{"arch": "convnext", "model": "audio frame classifier", "dataset": "strings of digits, spoken by a formant synthesiser in many voices", "train_examples": 39062, "noise_aug": 0.01, "time_shift_ms": 100, "n_mels": 40, "hop_length": 160, "input": "log_mel", "spec_augment": true, "win_length": 512, "num_classes": 41, "output_stride": 2, "norm": "rmsnorm", "hidden_act": "swiglu", "mlp_ratio": 3, "inner_norm": false, "subsampling": 2, "layers": 14, "width": 192, "kernel_size": 7, "init": "trunc_normal_002", "residual_init": "none", "optimizer": "adamw", "learning_rate": 0.0015, "beta1": 0.9, "beta2": 0.99, "eps": 1e-06, "max_grad_norm": 0.5, "max_steps": 22800, "batch_size": 256, "epochs": 149.4, "lr_schedule": "step", "warmup_steps": 2280, "weight_decay": 0.03}
Rows from block 9 of a small audio frame classifier, named by matrix and row number. Rows with one number belong to one neuron. Each number is 500 + 40 x the weight over its row's rms, rounded and kept within 0 to 999. All counts start at 0. Numbers have three digits each. After the name is the row's rms in percent of the matrix's.
After each neuron's rows are labels from the 100 clips, of 14848, where the neuron reaches its largest size: "peak on" is the class under the peak; "strongest on" is what is common among them. Only what is clearly more common there than usual is listed. The data: strings of digits, spoken by a formant synthesiser in many voices. In brackets: how many of the 100.
# gate: MLP gate (model.blocks.9.mlp.gate.weight, 576x192), inputs 0-95
# fc1: MLP up (model.blocks.9.mlp.fc1.weight, 576x192), inputs 0-95
# fc2: MLP down (model.blocks.9.mlp.fc2.weight, 192x576, transposed), outputs 0-95

gate.241 104:460566517550452551473544507525617512531476546448481498502555485537429536492531479561521452546529533442468541564481516524472547537508459535453482522489428510474526432490486498471505514424378478546486597442496524456504499468546513520549439495458538475486560457468519507594520506528492471533
fc1.241 101:452486468439438551490495508478581443466507500529449368529550459484552549502475498513456510614532502440526559541480497454416461528481478452490529523512537505518499499406572449451458477480535526460466525507569508494518435500503542501572462471500421592445531449461502505460497492409533523517
fc2.241 097:517499448545486542577524477449490519485520536457470443516447474476500503501517477488424410467545507410563547443430504544546509518534446450498481470442478479504545430484498516521502484495543480532518523537456538508537523548409445439560444520418588548517478515489480471495562500422502498541
peak on: /k/ (99)
strongest on: "six" (99); last digit: six (98); first digit: six (43); white noise (30)

gate.102 102:473480588505390500521531535551544439482500573500496516467552521555570461505506450511523479571494451413541564477448453456522481475507496448423480538542495493521440549553551523462509516492431493467500518473486519404440513488546542483446585503477499541503578470476487501533437536553472493475
fc1.102 100:555449434508552473450458506493513501498458579500506487501532463515485519515485535540459517417511454458467477478530541543445477512471462531459509484493548517471532496501503554514455493594513563518446550491522509530554528536465521500470460452433411498538446469450445540471559578452466526457
fc2.102 101:552535553572524513497480513543546526488541539500504550514485578492453535493545562532498503421527455488470532499478394495551547459450561473507506552489535503437514535467473524466575428538503474510506426495414542458483541536512513587440493515471555529473519479506488515478545506473542432460
peak on: /ɛ/ (100)
strongest on: "seven" (100); reverberation (68); first digit: seven (53); number of digits: 5 (45)

gate.545 099:489523462465454503452518426484531536482543520548503589522506523427448454429402546522446541525499560514502487500514493511472591527445455521458528556483520505499506475518451460539513482459531509494505460502516538469381487471522513557596422488546464459503567509539534559552572549534536489510
fc1.545 106:544528461549497518454510545522484453477455469480539484544539553552615481537515506475483427464517428479549572465494440544549494504493570551624510464498513453496513555536535471542527472501549586487521523507500474512586476563459460463497502459528462512488481540516407458483466504467418474506
fc2.545 103:507545594488528480446499453546489496414488562557522449439520465520461441468503573532508509444549416498519439551509434549502528456549475481514533568506601503469466520511509468506563556396470512517482500469539499517461482511471496493475456487527400479467468567486484474436432509467495560549
peak on: /oʊ/ (97)
strongest on: "zero" (99); last digit: zero (97); first digit: zero (30)

gate.47 104:423479491481502489458492558525488491502517491492463474523484487498530512397509491559442495545545472506468531505449436515478492576556514409532517539498435445455493465531544510500483538529577548479475528522538499441436488580481520536552573401460543575538508527485519509494431490452507519538
fc1.47 099:476525539517513566542561493548539468445537525512504490581496529558498490469528480563443484472466548491551481461522432512455565465514447484476531489563460491524474444504447473543471510484476469484555544490516509455599544497513509506586516477530426458489495492447497482473537514481522466545
fc2.47 099:458455477514522601569527430419511484545538520452435503553436509457566481512481525527470506527451594514531484493483506541471525485470467495474483533473513498525498517510432479438593509559564433497498501534508524523510472462430512525638455514458602464504459504526494469517462480536484530571
peak on: /k/ (46); /ʌ/ (44)
strongest on: reverberation (78); "one" (56); "six" (54); last digit: six (46)

gate.245 091:566514519529508560487552437498493470539489460513498539552574460447418559446464448471550526495490508455432473514565441534466565563454509509424506541456539546501501492496507503520470528508437534521504435527408480527480557435518399506540519466509431490425526448477482452446553483467589536462
fc1.245 092:544475466499491512446553463496496469511488478556530508535566476422450562486462444485503582491499495475473467516527421467422555565469476530435543541453547531504520477468492470564493514525481545489483434518439487514483525466474387507559557442503451499452537437523496441446550457444570505473
fc2.245 096:457575469494473512557555559465496504501499519564500504567537496490522603529504420469546499566459591486520554505547544539520584558436554504435512494549479482496569501472540448468485506456443450447460466425459457473481529463537547442459498473552546510469483498553489467557564490464487495381
peak on: /u/ (100)
strongest on: "two" (100); last digit: two (100); first digit: two (36)

gate.294 096:543489502510516513488452554503500565480470542452500489458507494512450518526412524500495544490582467503480523494509455507531593466455510534536540486474568466502547502516494542553441495484511537523514442557469474520475543455532515553533446476529508575556435494381581505531518462463513538445
fc1.294 096:468412525568572438523502547433501481428525517467500519560487467463499570526537530524516561549513474516498540516520539512442598408472519612493510548519549480480539530447510488500493471439529528538472488484515476506492471460555543546441489497497625531505480520509529447494565478466494506464
fc2.294 096:486464443567536493449536422445528464494470505513529514526426493473509553485431547477487474571420546467460472557527476468471447527522528548465481504569496481499584517582448437528497422522536546464526542459477500534645505472489513534394564496527444515490536527501536488440525561456549546452
peak on: /u/ (91)
strongest on: "two" (94); first digit: two (42); number of digits: 5 (41)

gate.185 103:515508467440498508552490483491476499488573451469534500555482461501517490616490465517482542495544559476572505437526576484526534526467437507497538474539463545480431499499549421510500479492452474505496522471506543529584545489597503527509539590554455457460460505501544513519473505579435429478
fc1.185 102:510468449523517482439543443509538460534477479502511521533491501492559521474526481531483464460506440477524422514546458483517493423437519518541491453527485470534517476470542559551400523490541504527469486489486520519526472560509550416465475577494439501457500506467409490373571473424480477578
fc2.185 100:493487460540464442477492558474484555494512604480489510510506515470503475526564571516549494570477435557431549465458459472518556443404552504504492577537546517495493515522537521535577425504516460490487487436427477488455560524498478480493512458541522491453453467471513496558520466469421497436
peak on: /ɛ/ (84)
strongest on: reverberation (100); "seven" (94); first digit: seven (50); number of digits: 5 (42)

gate.441 102:560495462515452526525496580540512495563539469446475435519463461434498499482480478522477458561512511449532447420451493437541498462456564455476461431446501500575519532534471493482521522467476487477520511519532514454454478531508507503475524431516536503553557540559483477395501505525445516506
fc1.441 100:427501548457544589468498524566514509479508443521519493501553456491500490475537421478477523441442518517480466521489486466553514529447459484525586539508438516515468501493478505535489482508487488445474505465524464493498473471484493578515485534514452531411517536525549524556529485447503399572
fc2.441 099:528446400479454519558490596487526485451505459501553546433540501490500501511494464472531515483438462415497498574491490538526503506540522540423433519475466524435504426469459511446465514523477583492496478527525505500454529529516364482551480529545528557398472530427504513519497519473501483611
peak on: /i/ (63); /t/ (26)
strongest on: "three" (72); first digit: three (38)

gate.168 103:529487499476414509522537509511490507528520518446420475467534498515515533454512516495437503498522579544636525509439511521525502470478492479482436457467470522524497600487463497511496514508556510523493489454579449533424519498446527514533395493522508477516591556491490486516512500519510568523
fc1.168 109:459466485509551481477503490525492539478510503551485531452475445556563507473523464465577548479440517496490526463525520543497500551558485458510522510528485464502504513453473567512557431518448522494469499518434505514494511481525459504499490488550540530452415422544457528505479468548486449445
fc2.168 105:468433501541446441420513521532524508454421514539530411471461518538499473508514546500577506507549555462510498439459460469511470447522480508492464505471515456557483469487502480394471540485473538520502505417607583508413483438487515498535558563470430474412438578478443533488482499499479508448
peak on: /i/ (81)
strongest on: "three" (82); last digit: three (79); first digit: three (29)

gate.439 114:510520441446545514440498542460539477397468527524473545474484489415534500488503462518472548553502457467584470481506437555547429451539474430581487526501523504468419594503467531430462538395484514485504578520505555511521459454527498564488554534587477522491445472499491501454451501490431500469
fc1.439 115:455522423459597463543478562526525529459484552536489477427449545513546547453531421563456555531440478547543462487542486428468507481513435536449527541503508464453469508481547542489456530452418501512422565473525432522510446479512514541547532503481516604500535491478460537468498496404492514410
fc2.439 114:532523471518485509499511471441493539465496506506486510477489575519481523496480491539428483451494444488517533446449489548530522486565549540409495476475563464493441372499534539476534445583517455546516520536504478509549511437496388461501443523534504440497478447501530549506466497450491477518
peak on: /n/ (61)
strongest on: reverberation (100); "nine" (66); last digit: nine (53); first digit: nine (27)

gate.541 112:422470518466433554486506523502500500478514489500511414506527444520448518511444504492521455452451523539517467493439474492524562483533549494523530447494545469551503515486442471459492556493525476475477522533547523449476449450479400508525475527586493521432503497517552506500466564451502502569
fc1.541 120:471402480511481534559486450522520446513420500456467478562573521473455487485496551468542408531492547477493473519442496510500488475513515488531461470478427479529473486514508500506472547512495492490509564567522446475488490492578481383445491524578453498428493469447489489501478541469516509489
fc2.541 119:503441414450536522573538479416451432507540535514494507522465441504483459422556446464507533479493529532533473504510532557494458526477516479490483489434432542566540454501428470517508539514511510469520478525424500569484534451479642453530516523476448492450459503519496499477535458518483498580
peak on: /oʊ/ (54); /u/ (46)
strongest on: "zero" (61); last digit: zero (53); last digit: two (45)

gate.57 095:557471497490546476526552481515549501477519478515531546553515461492521538473477527490572486452469513474480511467464490494516469492522467481480560497528468495469493522553531530446510549489503477524520522457518600503505400464519462531465570408533495496543416500507612506543474487529494434425
fc1.57 095:438528573564561489479440550497499517499446517475454486527473536465506465540480444521445456500535525429512414554520418530509445574462541536517422491549497474561487548503502500533493509539503550528483586538476477524519625493499571480460539486537480505514426498567427546563433534445513568523
fc2.57 094:577543455532519507545450345487503542449531437534532500509475431554558499550463521460460494520509554536503575486534584529503445512490509515528528523537491537537522511509484462455525477498481588557507521563520519474569449563505493491539503551428525460442474513478502534430440541541589527533
peak on: /ɛ/ (33)
strongest on: reverberation (74); "seven" (65); last digit: seven (38)

gate.45 098:509503441467511464471508423468496503516537492455455444497425487488523492528444572487540544537483587513518509438505523531475474518576508487534503510488526520523456484432465535531477418508454527444549511534503496559532532441518444494476512518466438490475522432535422473518504507501561508505
fc1.45 110:515503513480436452494508500504440536472596480462515530455484443434457495517488490498540503499503466484490502533482483460476442549550446517465459444420523517489548512532513497561506475496500464452514487491482504388503515519542519570471490528496543503495573482499450479567540483491501534498
fc2.45 104:535489500521469477488439522524485481523463450492487565484524525509496485531543558518473542430515478456454490547483483507542453486519481537550472505443455501519462464441448534486570472475472534531481488488498537490493427433479487515539534525559418504490550465503485564438492465544544484496
peak on: /n/ (32); /u/ (30)
strongest on: reverberation (99); number of digits: 5 (44)

gate.524 099:544478420564564529465540492486470546508425539443527538472526484440424531487525454577485428443525557422550451528562456501484469481537455550439476475493453509499521530490525567540468491530482541478457484512519537466488443437565530462476550485585508490448525517466477485487545446492450502478
fc1.524 104:497470497503477434532514578479540542488541452497546556495410560529502421565502507407461531519501520435525516565396545521502487510522532516460476478475534549480532511527490468466516517442454533567542485420499553440499521500500560487451495549522542507525479445533497524548439494530511514481
fc2.524 098:494526486460471525468428458506449545483550509482475516516445500479422498477522514541449491447522496466517559474481518512504526516442455533531560563566525492551548466559428531531497493517526454507481563520484486506531457588419423466377523507459539449566556455513570559529438514483515420548
peak on: /oʊ/ (49); /eɪ/ (39)
strongest on: reverberation (90); "zero" (60); last digit: eight (33); first digit: zero (31)

gate.65 110:515490487511452431571499501481465571488500513499495493509397482469408559532478568462451453533555640450421524510481456478518511456496521478490508554508462467559522524458537414522464549496490475512511537561486554485484467479535489430523482501454463447484505545580541541509490608458510519512
fc1.65 110:443466561513518482575468513476500490517442437541477492564520601517522515557526478512449474494458513463513496491502547495449468460481445434480491511461541444510516504480512489504504460530581497490493423593490468472566491469507515535511472460491547509494533508541491530555506521480492494482
fc2.65 108:471569546503551495429486456480512473445547613529514536514490525508551482546546520450479495559476517477503492464505518489541444523558458468529484522506521560539476575506426465517513553483544541528450505553536566516497505504426530558561491522579519511536480474536480554491502559549506457496
peak on: /n/ (89)
strongest on: "one" (61); "nine" (55); number of digits: 5 (40); last digit: one (37)

gate.499 100:480447479445480535486590447469534485467470525427513477580502533406485499432502474494486546479519515511486495556532453515553503589516439476513509444512514408474541544537483536552493484514498566494536487495484503451447502550494472539489504493515462512545597513522552562455569518509478504523
fc1.499 089:481482473508450463484526502465486485460467469524537563527466464484427506431474581474558534493590430502496506466511470433455444514491548555542492519495564478469526516527567438529491491558564481519583489495482586478520501497530508523421496491499513515548524467486486533567517532470519461411
fc2.499 093:557539541484544550561558501472472503549460617553491542475554480538516563532538531519527474490550524510490463477484598513542496516509511510522498438534531510567532478510469513553527456481493508523458485469458419469467457517483487455430537491521468528599511534466519548488542496465578520375
peak on: /i/ (39); /k/ (31)
strongest on: "three" (66); last digit: three (62); last digit: six (32)

gate.17 088:481526499504501495511483531550483490511576444468519534473477488512448539477500487503515461542496523523511550536526433560473428588470540454465489474480483487436487518511446459527554474494462535488563485454547569493498458543510505564496497480447538440506474471541464605463456555533476532465
fc1.17 086:459520438525507496518512460558467451520588490512499488510508483569568451438510497511548486493461496474483377472471435493484482507445524533432518479590555502569506451471527508524547409430419538522553498470456497554543529439554560464503465539522429524427495494457490489471483520475559457550
fc2.17 086:517487508495529487479487528521539522517591463535482484493471474503530518524562474502481472575520537514545570496508518540473469493507513480565521571464599532468513454538454497514545451512456483440488504473497462507462493534496470477525495488485554517375508499482515511463464534488452549428
peak on: /ɛ/ (65)
strongest on: "seven" (73); number of digits: 5 (46)

gate.565 093:376507476520542458521468472511493488536494499528569515449528550532418472540509518546526446513516513462524521567507528479426488496584552593490522461504499531521472531521438546470520482532583532427506554504490469503570499477399488508493490536542554537541485466494504460549568498414492579503
fc1.565 088:550477476500513484537505483455482547421512513421473517535528466478540518488561421503501484500440455508441481522519527481531508518496473437530510502531509498468508524496545485533459522523444486522454493462570564551490525493528434531466524522465532525497459556603477606412480511492517484530
fc2.565 091:504483524535551490554552484537565493502465556453477462487510493505477463479438496504542490486477418587536491477511531486481502453441544434617507451502470461551454506511470536464565487458487501491526505441455515496495510405468652511463481489525492429530425462417519609500527530520526552547
peak on: /k/ (100)
strongest on: "six" (100); last digit: six (93); first digit: six (35); white noise (30)

gate.44 102:476509571420513494531446460570572530572524547467489510434480406540512489518490522502509451532555508508424446505510475480504515491521461527547525511542553517540446494512488467540497522507468446485526492522485472454535508513520545519491493477478469504591575404394531473514546466497566597532
fc1.44 095:507525480482433466504474401566504508556462516512524512464510525552513494490537470387537506429592531448474510505424434493594484455458435475441514531480466497456439480468510523515532563538511549461472482512451489520476496474558443469465429530514469556573550510493450506542538500570512491452
fc2.44 096:500516510520445505478386548492465571529507451528503485486542496474548484521462487542498486555514596497475506579480509498527492513466555486520493504495477517478496505445475513521526460474401431467513482500445454486519493572569478495489551493505571567661549466498489503491529448465519508423
peak on: /k/ (81)
strongest on: "six" (95); reverberation (89); number of digits: 5 (44); first digit: six (35)

gate.255 092:469507511461507522489548466501490528466495561419454544527626477488489549478477446502450430467474440560543487495431536498563463535474532545541478502458485487476480500496523467527470607504563506483471486464510475478508496569512538515521517503496490498533588476501496618483546499514568509558
fc1.255 089:539519473497591472476540429472455491555477571492491517447509428436521419550498524431489484498506437479488526475541501528525471495508551465556442504510486479440468518513541531501469473505525557558475493502414438505558488451459450465518453510463451475482468483504459507529490432434520523458
fc2.255 093:522487509486534464485514498537547447473497488518499485499423563529521431494491531514517549530572398495420463534507525520445572456505451573552558506480517508524394473453543484469466545462537541501442554426556498471466527474573557476476499493498543495548467508460463516485474457460555512446
peak on: /oʊ/ (82)
strongest on: "zero" (84); last digit: zero (81); first digit: zero (25)

gate.464 108:421406400521480493520486492490499520550474505548467524463444497494472570533439549460437462485493520555491525531443414486502562472461484578432523512547583567488484472465446476525503477457518495453536483480500587448544521512463506501575584509503536530502534522517533549507484564472498476583
fc1.464 109:429473498504515549513505486498475580556529483474505565531419468497462572432497428524462458462547513473495470512455527568520463543514492379531491471504460457576508535512502532475475552519572508492516508530557501506493528516517521558541499473481493525472539551496444554557543526476484539535
fc2.464 106:470504543508541535475443552483465507558550503560458527456512453476541555480460494487531501480483580541559463486470453501483480547552555490489504462456517459462522603529448498497425527532536505498495488508491528559550495495517597498524499463517547490524582502550522539495528497556520497544
peak on: /k/ (100)
strongest on: "six" (100); last digit: six (88); first digit: six (40); pink noise (38)

gate.488 099:378504472509492448487540429488515533491496482533555517461442502487469584494423533531502522491492590490511502501477429510477530553555524501431495538469513525559512488508446508434538523463482508464507545487553538496498493432512482502554495521566469554413490524486484531508556513489521532530
fc1.488 107:409516478408504422540481451453478532488521516460545506469444540522403581438530536578550473488492528537461501502511490493459429479520542478436477476473495499518479547575475533492461543561454515501540586428556560550530539488546461480484505494529474451499539481460546527525494503449526555452
fc2.488 102:503446464478541454536441498530504547484467462554478518479485552486464531522517407472507477486486648520439426550482526518482429597529500525547481423484477523482538592485413524456515473536539484498474482494532521546504503491559573510482485488481497453441554514503540540549532469537497494528
peak on: /oʊ/ (90)
strongest on: "zero" (90); last digit: zero (43); first digit: zero (31)

gate.306 103:504447489488493455461560550537505465519531415484466515532447517468532524484479537448529566495502498581519496487484425515488471520576516443492440466473498480527564550513543486443499499464565499502502419494573522553467543537451457481544495491544516508460529551459547493501457487441576498527
fc1.306 098:531542476442432463490501440502544500495470545471524458503514433411499436490488524504502520478442498482551434500497494480552533618483531419565593465563497526530475536490453506501518480472484521382492475527468485513500586494486505520554511484493518502560446435498522551495490525496491486526
fc2.306 104:505435440459472513442523514548527537522472541583518487502448486492496464520519505501529542534508433473445568554536543495474535495416456496499479622510528488512505466471511460444536493504462497468518433502545500455356484499522544495549491502487541429533474477434506505493475398507484472546
peak on: /i/ (100)
strongest on: "three" (100); first digit: three (50)

gate.127 103:528426437554486493477507473452504460507498455482558470444611454523492599529476470442503596483534514486493529564509507477478550524464488498477562483459522489478500478473458529527472498503462555479460491549436433513512495428481396507600533470508455469428507522437545398477526510508485541474
fc1.127 107:428526526479494434526531515514518565538511489484533551478405485522614391532452540620483478485526541539525451425452521457501492524492490502560514513514434546484493456503578453436568558462511462490514519441587468528491528588524557481512441592490486497548522523559494563497539540441488450479
fc2.127 103:520527491510504410510443528491485545536502529482497477493479477531477423513481469525429538507466426523406518462523524491522480484500482537542510486474498451522457506461478542543495505507574464550537504584483520465460464578435413562521464497485498496597537511424526608518523449567538447500
peak on: /u/ (100)
strongest on: "two" (100); reverberation (81); last digit: two (73); first digit: two (36)

gate.380 114:522477532419515501559453468489514512603427472542550507477525477526459499505483576419567536476512446521456471563522520592525588460476580487520529531520500587589564495494515546412486510438537474461491457519491459504489481540472548555481490461552559504517417518488494492489490497544432597505
fc1.380 109:494425568519459561499556491528437443533543462497488541456436458501507510508509542543530448537420530459522515502527548527481531563470601387496486489475434489536537461476497549500518475535540527458524501533557486420413447488480504482489478546535489478422471546505537516534460536517521511560
fc2.380 109:471493497488486536489476539417384485430539507469507521539428493438486562515530520594390491465527464488544508455492454524546448494488427498469497531465547460502502374477502501480494484527520456467517446544477487460485515473519435455544482475519472476502453443467465467520443485432554566469
peak on: /i/ (33); /n/ (33)
strongest on: white noise (37); pink noise (29)

gate.61 094:538516493503553489491513569479524469569546466535440472494494456524496503488441483536475421518420506509477508509479520521465445569560496516471455429506523499508533437509485496506522491576496506515476483562520494515534552539517562476537481447517558489447445509491481451563526609526458557496
fc1.61 102:531492505530466523438431489515548489484501492502513463478494547495546428526478450532463539504532509458611491469503479518555533497494528506497481479529450521457583492532552475489572510426489569477427487476463445550465490543488480508552524615478506492552552542531509613470537467537488493473
fc2.61 101:473557459445503521544499498471517500525513535493504496525488498478510404472482436460528502388571519522532490490454534464492471526426603517481464406579518504540510469545497475513504506499498363477553472484458520493475566483548570490486486484480495473485519537466533600553574546533521483482
peak on: /eɪ/ (94)
strongest on: reverberation (98); "eight" (94); first digit: eight (56); number of digits: 5 (50)

gate.159 103:510471554494506539470514442553475456555410498504497472569512486545533531556544611536501449504461503506504499443510538552541574567471551551485507559573503504485515504481453549516480500513575467472468487590523559483456483500440516524475527508532446505560509558548521456506530456493511502592
fc1.159 114:477545518504528550484492544497507484462518409537503549579546515481494476507498521515484523547483496454536558520493514480427471568556457494491484488543474497544484579501419437502490477478462515531523542529519495478458494528497508502494496483493480482502591474538483413557532492465486509462
fc2.159 112:484541524534495475454464443530558489466571470505488525513471537497456479503521491467539490493484568478450492527616565487488496506502522527495523493532498534483479578508518547478489471479508520401442539436517501564567519519480490508444522501546535465451569586513602534469530532499467518430
peak on: /oʊ/ (73)
strongest on: "zero" (77); first digit: zero (27)

gate.494 096:487480526455493470537484503469530491513473517520515521471515497447523505516467445558498515550494429421511526479475493433541479556513496399528520466533544538504573574471463496545495536527530482454490528496444502504485544452567488477530609462478450565475549444517538506561455510513536496517
fc1.494 095:518456485486618448454468487463513492439475490565461421507486530458522515530519539509441514439540519436424452489517540491458528517469535482534506515498510498473555603453454489548465433546574496491526448512464479524546459493478469456498479522541503499472456460620525525473493527469477482485
fc2.494 094:513514542474499455536443478567508546506582468555445591567460561539539517537493502575538503495531544518451522485568463556508579500405470470545493462466509519476539467494487573457509465457527494527533410553459476444516570540507510576479557560490526478466452495430414547533558482519537494497
peak on: /ɛ/ (86)
strongest on: "seven" (91); first digit: seven (38)

gate.532 095:548434474522572402424554474539546528521451512462538477528579482418470502510497472561462522451490497529591502498566453521567489488518461447505548497494551483547541516520554492594519488460491494433514478539506453504528433523537515526463479487566469581411488490457505535498509465561502541518
fc1.532 094:511511472401491565474467527485503460534516513511468526521501462478446530521422540540515491474571450426503531447549497493543469478581560443554536542480562488524485429562527530531492565509532509571511528539501522496440536590567537387455502473479478532502543549492499552495528451458513499506
fc2.532 096:509500507493490543498569549527567477517441589456466484491532508510540485493577483486576477474548531490517452492565447455532495506494502519518449429505516477491536485473600448482453508542499474508445505490465467537514516558519393543426525437477463525426475496534520504450492503479511524445
peak on: /eɪ/ (63)
strongest on: "eight" (72); last digit: eight (35)

gate.512 101:518486570509484502526481475443476445487572454575516521507460454521505544445533504488559489485506490517528460470499437582481504471462466487477542576445472479507508454506462492512463478483592542499481448523507461568512472525494456445445515520482464480486469541536571459543533534489534560519
fc1.512 093:437528459455502489505483533502463475481546547509522468517536521444536515472535444544508485449524496596565421453505518485499515416463407438483529557447561537546515436592514535545472500463531506550452448482533502473504430461494507505527559473458493529503491596553499508526533504396548485509
fc2.512 097:547520536490550549469447514547491492529489427430477476463511537534516467502479487454505463481507566487491448425498529492485514558482484516477488423498468436518528566523535456397464583510532511516460508516449540499505514528437454537494495453524511508476542582489541518503491543551493546527
peak on: /n/ (85)
strongest on: "one" (87); number of digits: 5 (56); first digit: one (36)

gate.477 094:545491528595463511495520467520570479438484497499508607515490499567535530464538515467442499538481538489456546504542473532523499514503464500496533497488451511444549494496450432532486487506447476560538524478451573465510577453525437511499501542511500531449548504417502516452458519525512444540
fc1.477 092:544558512579532412527555424524536514482548481480554468473521549487511504514511542505452497500520527483455581444523522421457470386545492577527518597527474550496475396418491496455501558516491532477539552493544467458558547494513520427509503518505472483577496523444517502485497494523534488396
fc2.477 094:533511506540507481496466496534514476544510541485498585517540486411559521466473461538551470440521599482498476518506513566501453501492491498478463513449581494467549524459495511528549398505483422496475401495427467474450449448507461482502548569497571468589493488526481513472457410491488525409
peak on: /u/ (48)
strongest on: reverberation (96); "two" (59); last digit: two (44)

gate.89 108:564535447448482504459476606462448507494443553460459482544528477549471494482521529477494580505550459515497518461533441470549463458519442487461490517487531462545568493515562504498525528528539463515539536508483534549532525492471498489561473451531501544554444530455502513407428485461544498409
fc1.89 107:467444547579521496559470489453504428550503501497502529504440445486456491508507522558528497547449489421458385531486500541460588450456497635524462570512448550474502462497521526516538513487546506511495483481486471532447549488506534507505533472438524490528449491479472500483521529459503505544
fc2.89 107:538495470483536453498507527474503490506510500522550540470499514451563482508378423468502437536493465427461482527505477510512487480454548529466531540512489516466465567498517520523504479546584484506549524502502576438482462539571509536475518512467553529474430522499453518497511513585546479531
peak on: /i/ (73)
strongest on: "three" (74); last digit: three (34)

gate.495 105:578551450430396520507499518419455463584480487502451449472546527536466545487484497427515452497553525447490529435443504415608476514465549504529418449468526524510459523509390450473496543524530498506557505559523526486432539456500481469514469521487553472579558505522467562508479541485521506531
fc1.495 097:422532524560487566518474519501524446469516491479494492544508463408455503505490498494512483582522456495545484447500488526517480427451504508518486431429462456564473458587496456500396531510515487523519555558463490449487475497423485565553528389480502490548508536455477476456448505407571522505
fc2.495 097:512544578491489568525453505533471463535561446506401504518513475462507505459555499541469496473514447516524492531480548492498514479458514408522561500562480509507455554536435558573517505466526507467488543574479464542505526516478518441476466470525511423520472468537495521506485511547496516485
peak on: /i/ (49)
strongest on: "three" (53); last digit: three (48)

gate.205 103:581523497459474544490477521493518507524573561494457407518474464465485468449450492514537427441480577515488579509489494489516514506555501473529432477512450507444538491518519402517532511461507546428495477522508452441421574507500462452512478458503490499422533497429458504505546551477515477544
fc1.205 111:463457531482507608528520521516472528551457432451516553431570483511511531526491472449466567586509432542539479477453472559493478493433504476444509445511552503562482506506524570484458512512454473536530509475474527546523422587447478508479510507454482495533532522540501569527511474547463565507
fc2.205 107:422557537521491496498548527461506522473526570499522509519496556562518520507456461491481509464510562497517379517544553430506534593540522471534451499561526505417527511488509503511490520520482429481448529509541597478421461510468460470464526500570592455551489554527497473550474476493425530435
peak on: /n/ (39); /i/ (37)
strongest on: "five" (60); number of digits: 5 (48)

gate.569 091:524522523552516591474466500464441427500471561457548489467466464468500501456547517532563472399428548471497471498563457487515480444480460502537474417497478544526488482480459478526456491542477517505521483525556489524465588496503530489518512507471435437499436491517552546488431443470430468557
fc1.569 095:440503527503458522439554415555436491490508486456522527530575491521574552514485491510494528536560554507550512482427395464513465564523462485495490526435497458480512584543525459469511526480497528484476529488530513512478495455476497582516561456513469540510501528515500465483563544516559459538
fc2.569 095:521461508502578541468472472458434466467471465477460563480510588522487521533497498579459536476548457441569496497409515493488430525565498477515440443535499443592470529451461514441428517529549508521505507529480490450549570497530554558513504493478514476514527529507488489523513522531509501578
peak on: /u/ (26)
strongest on: reverberation (76); "two" (57)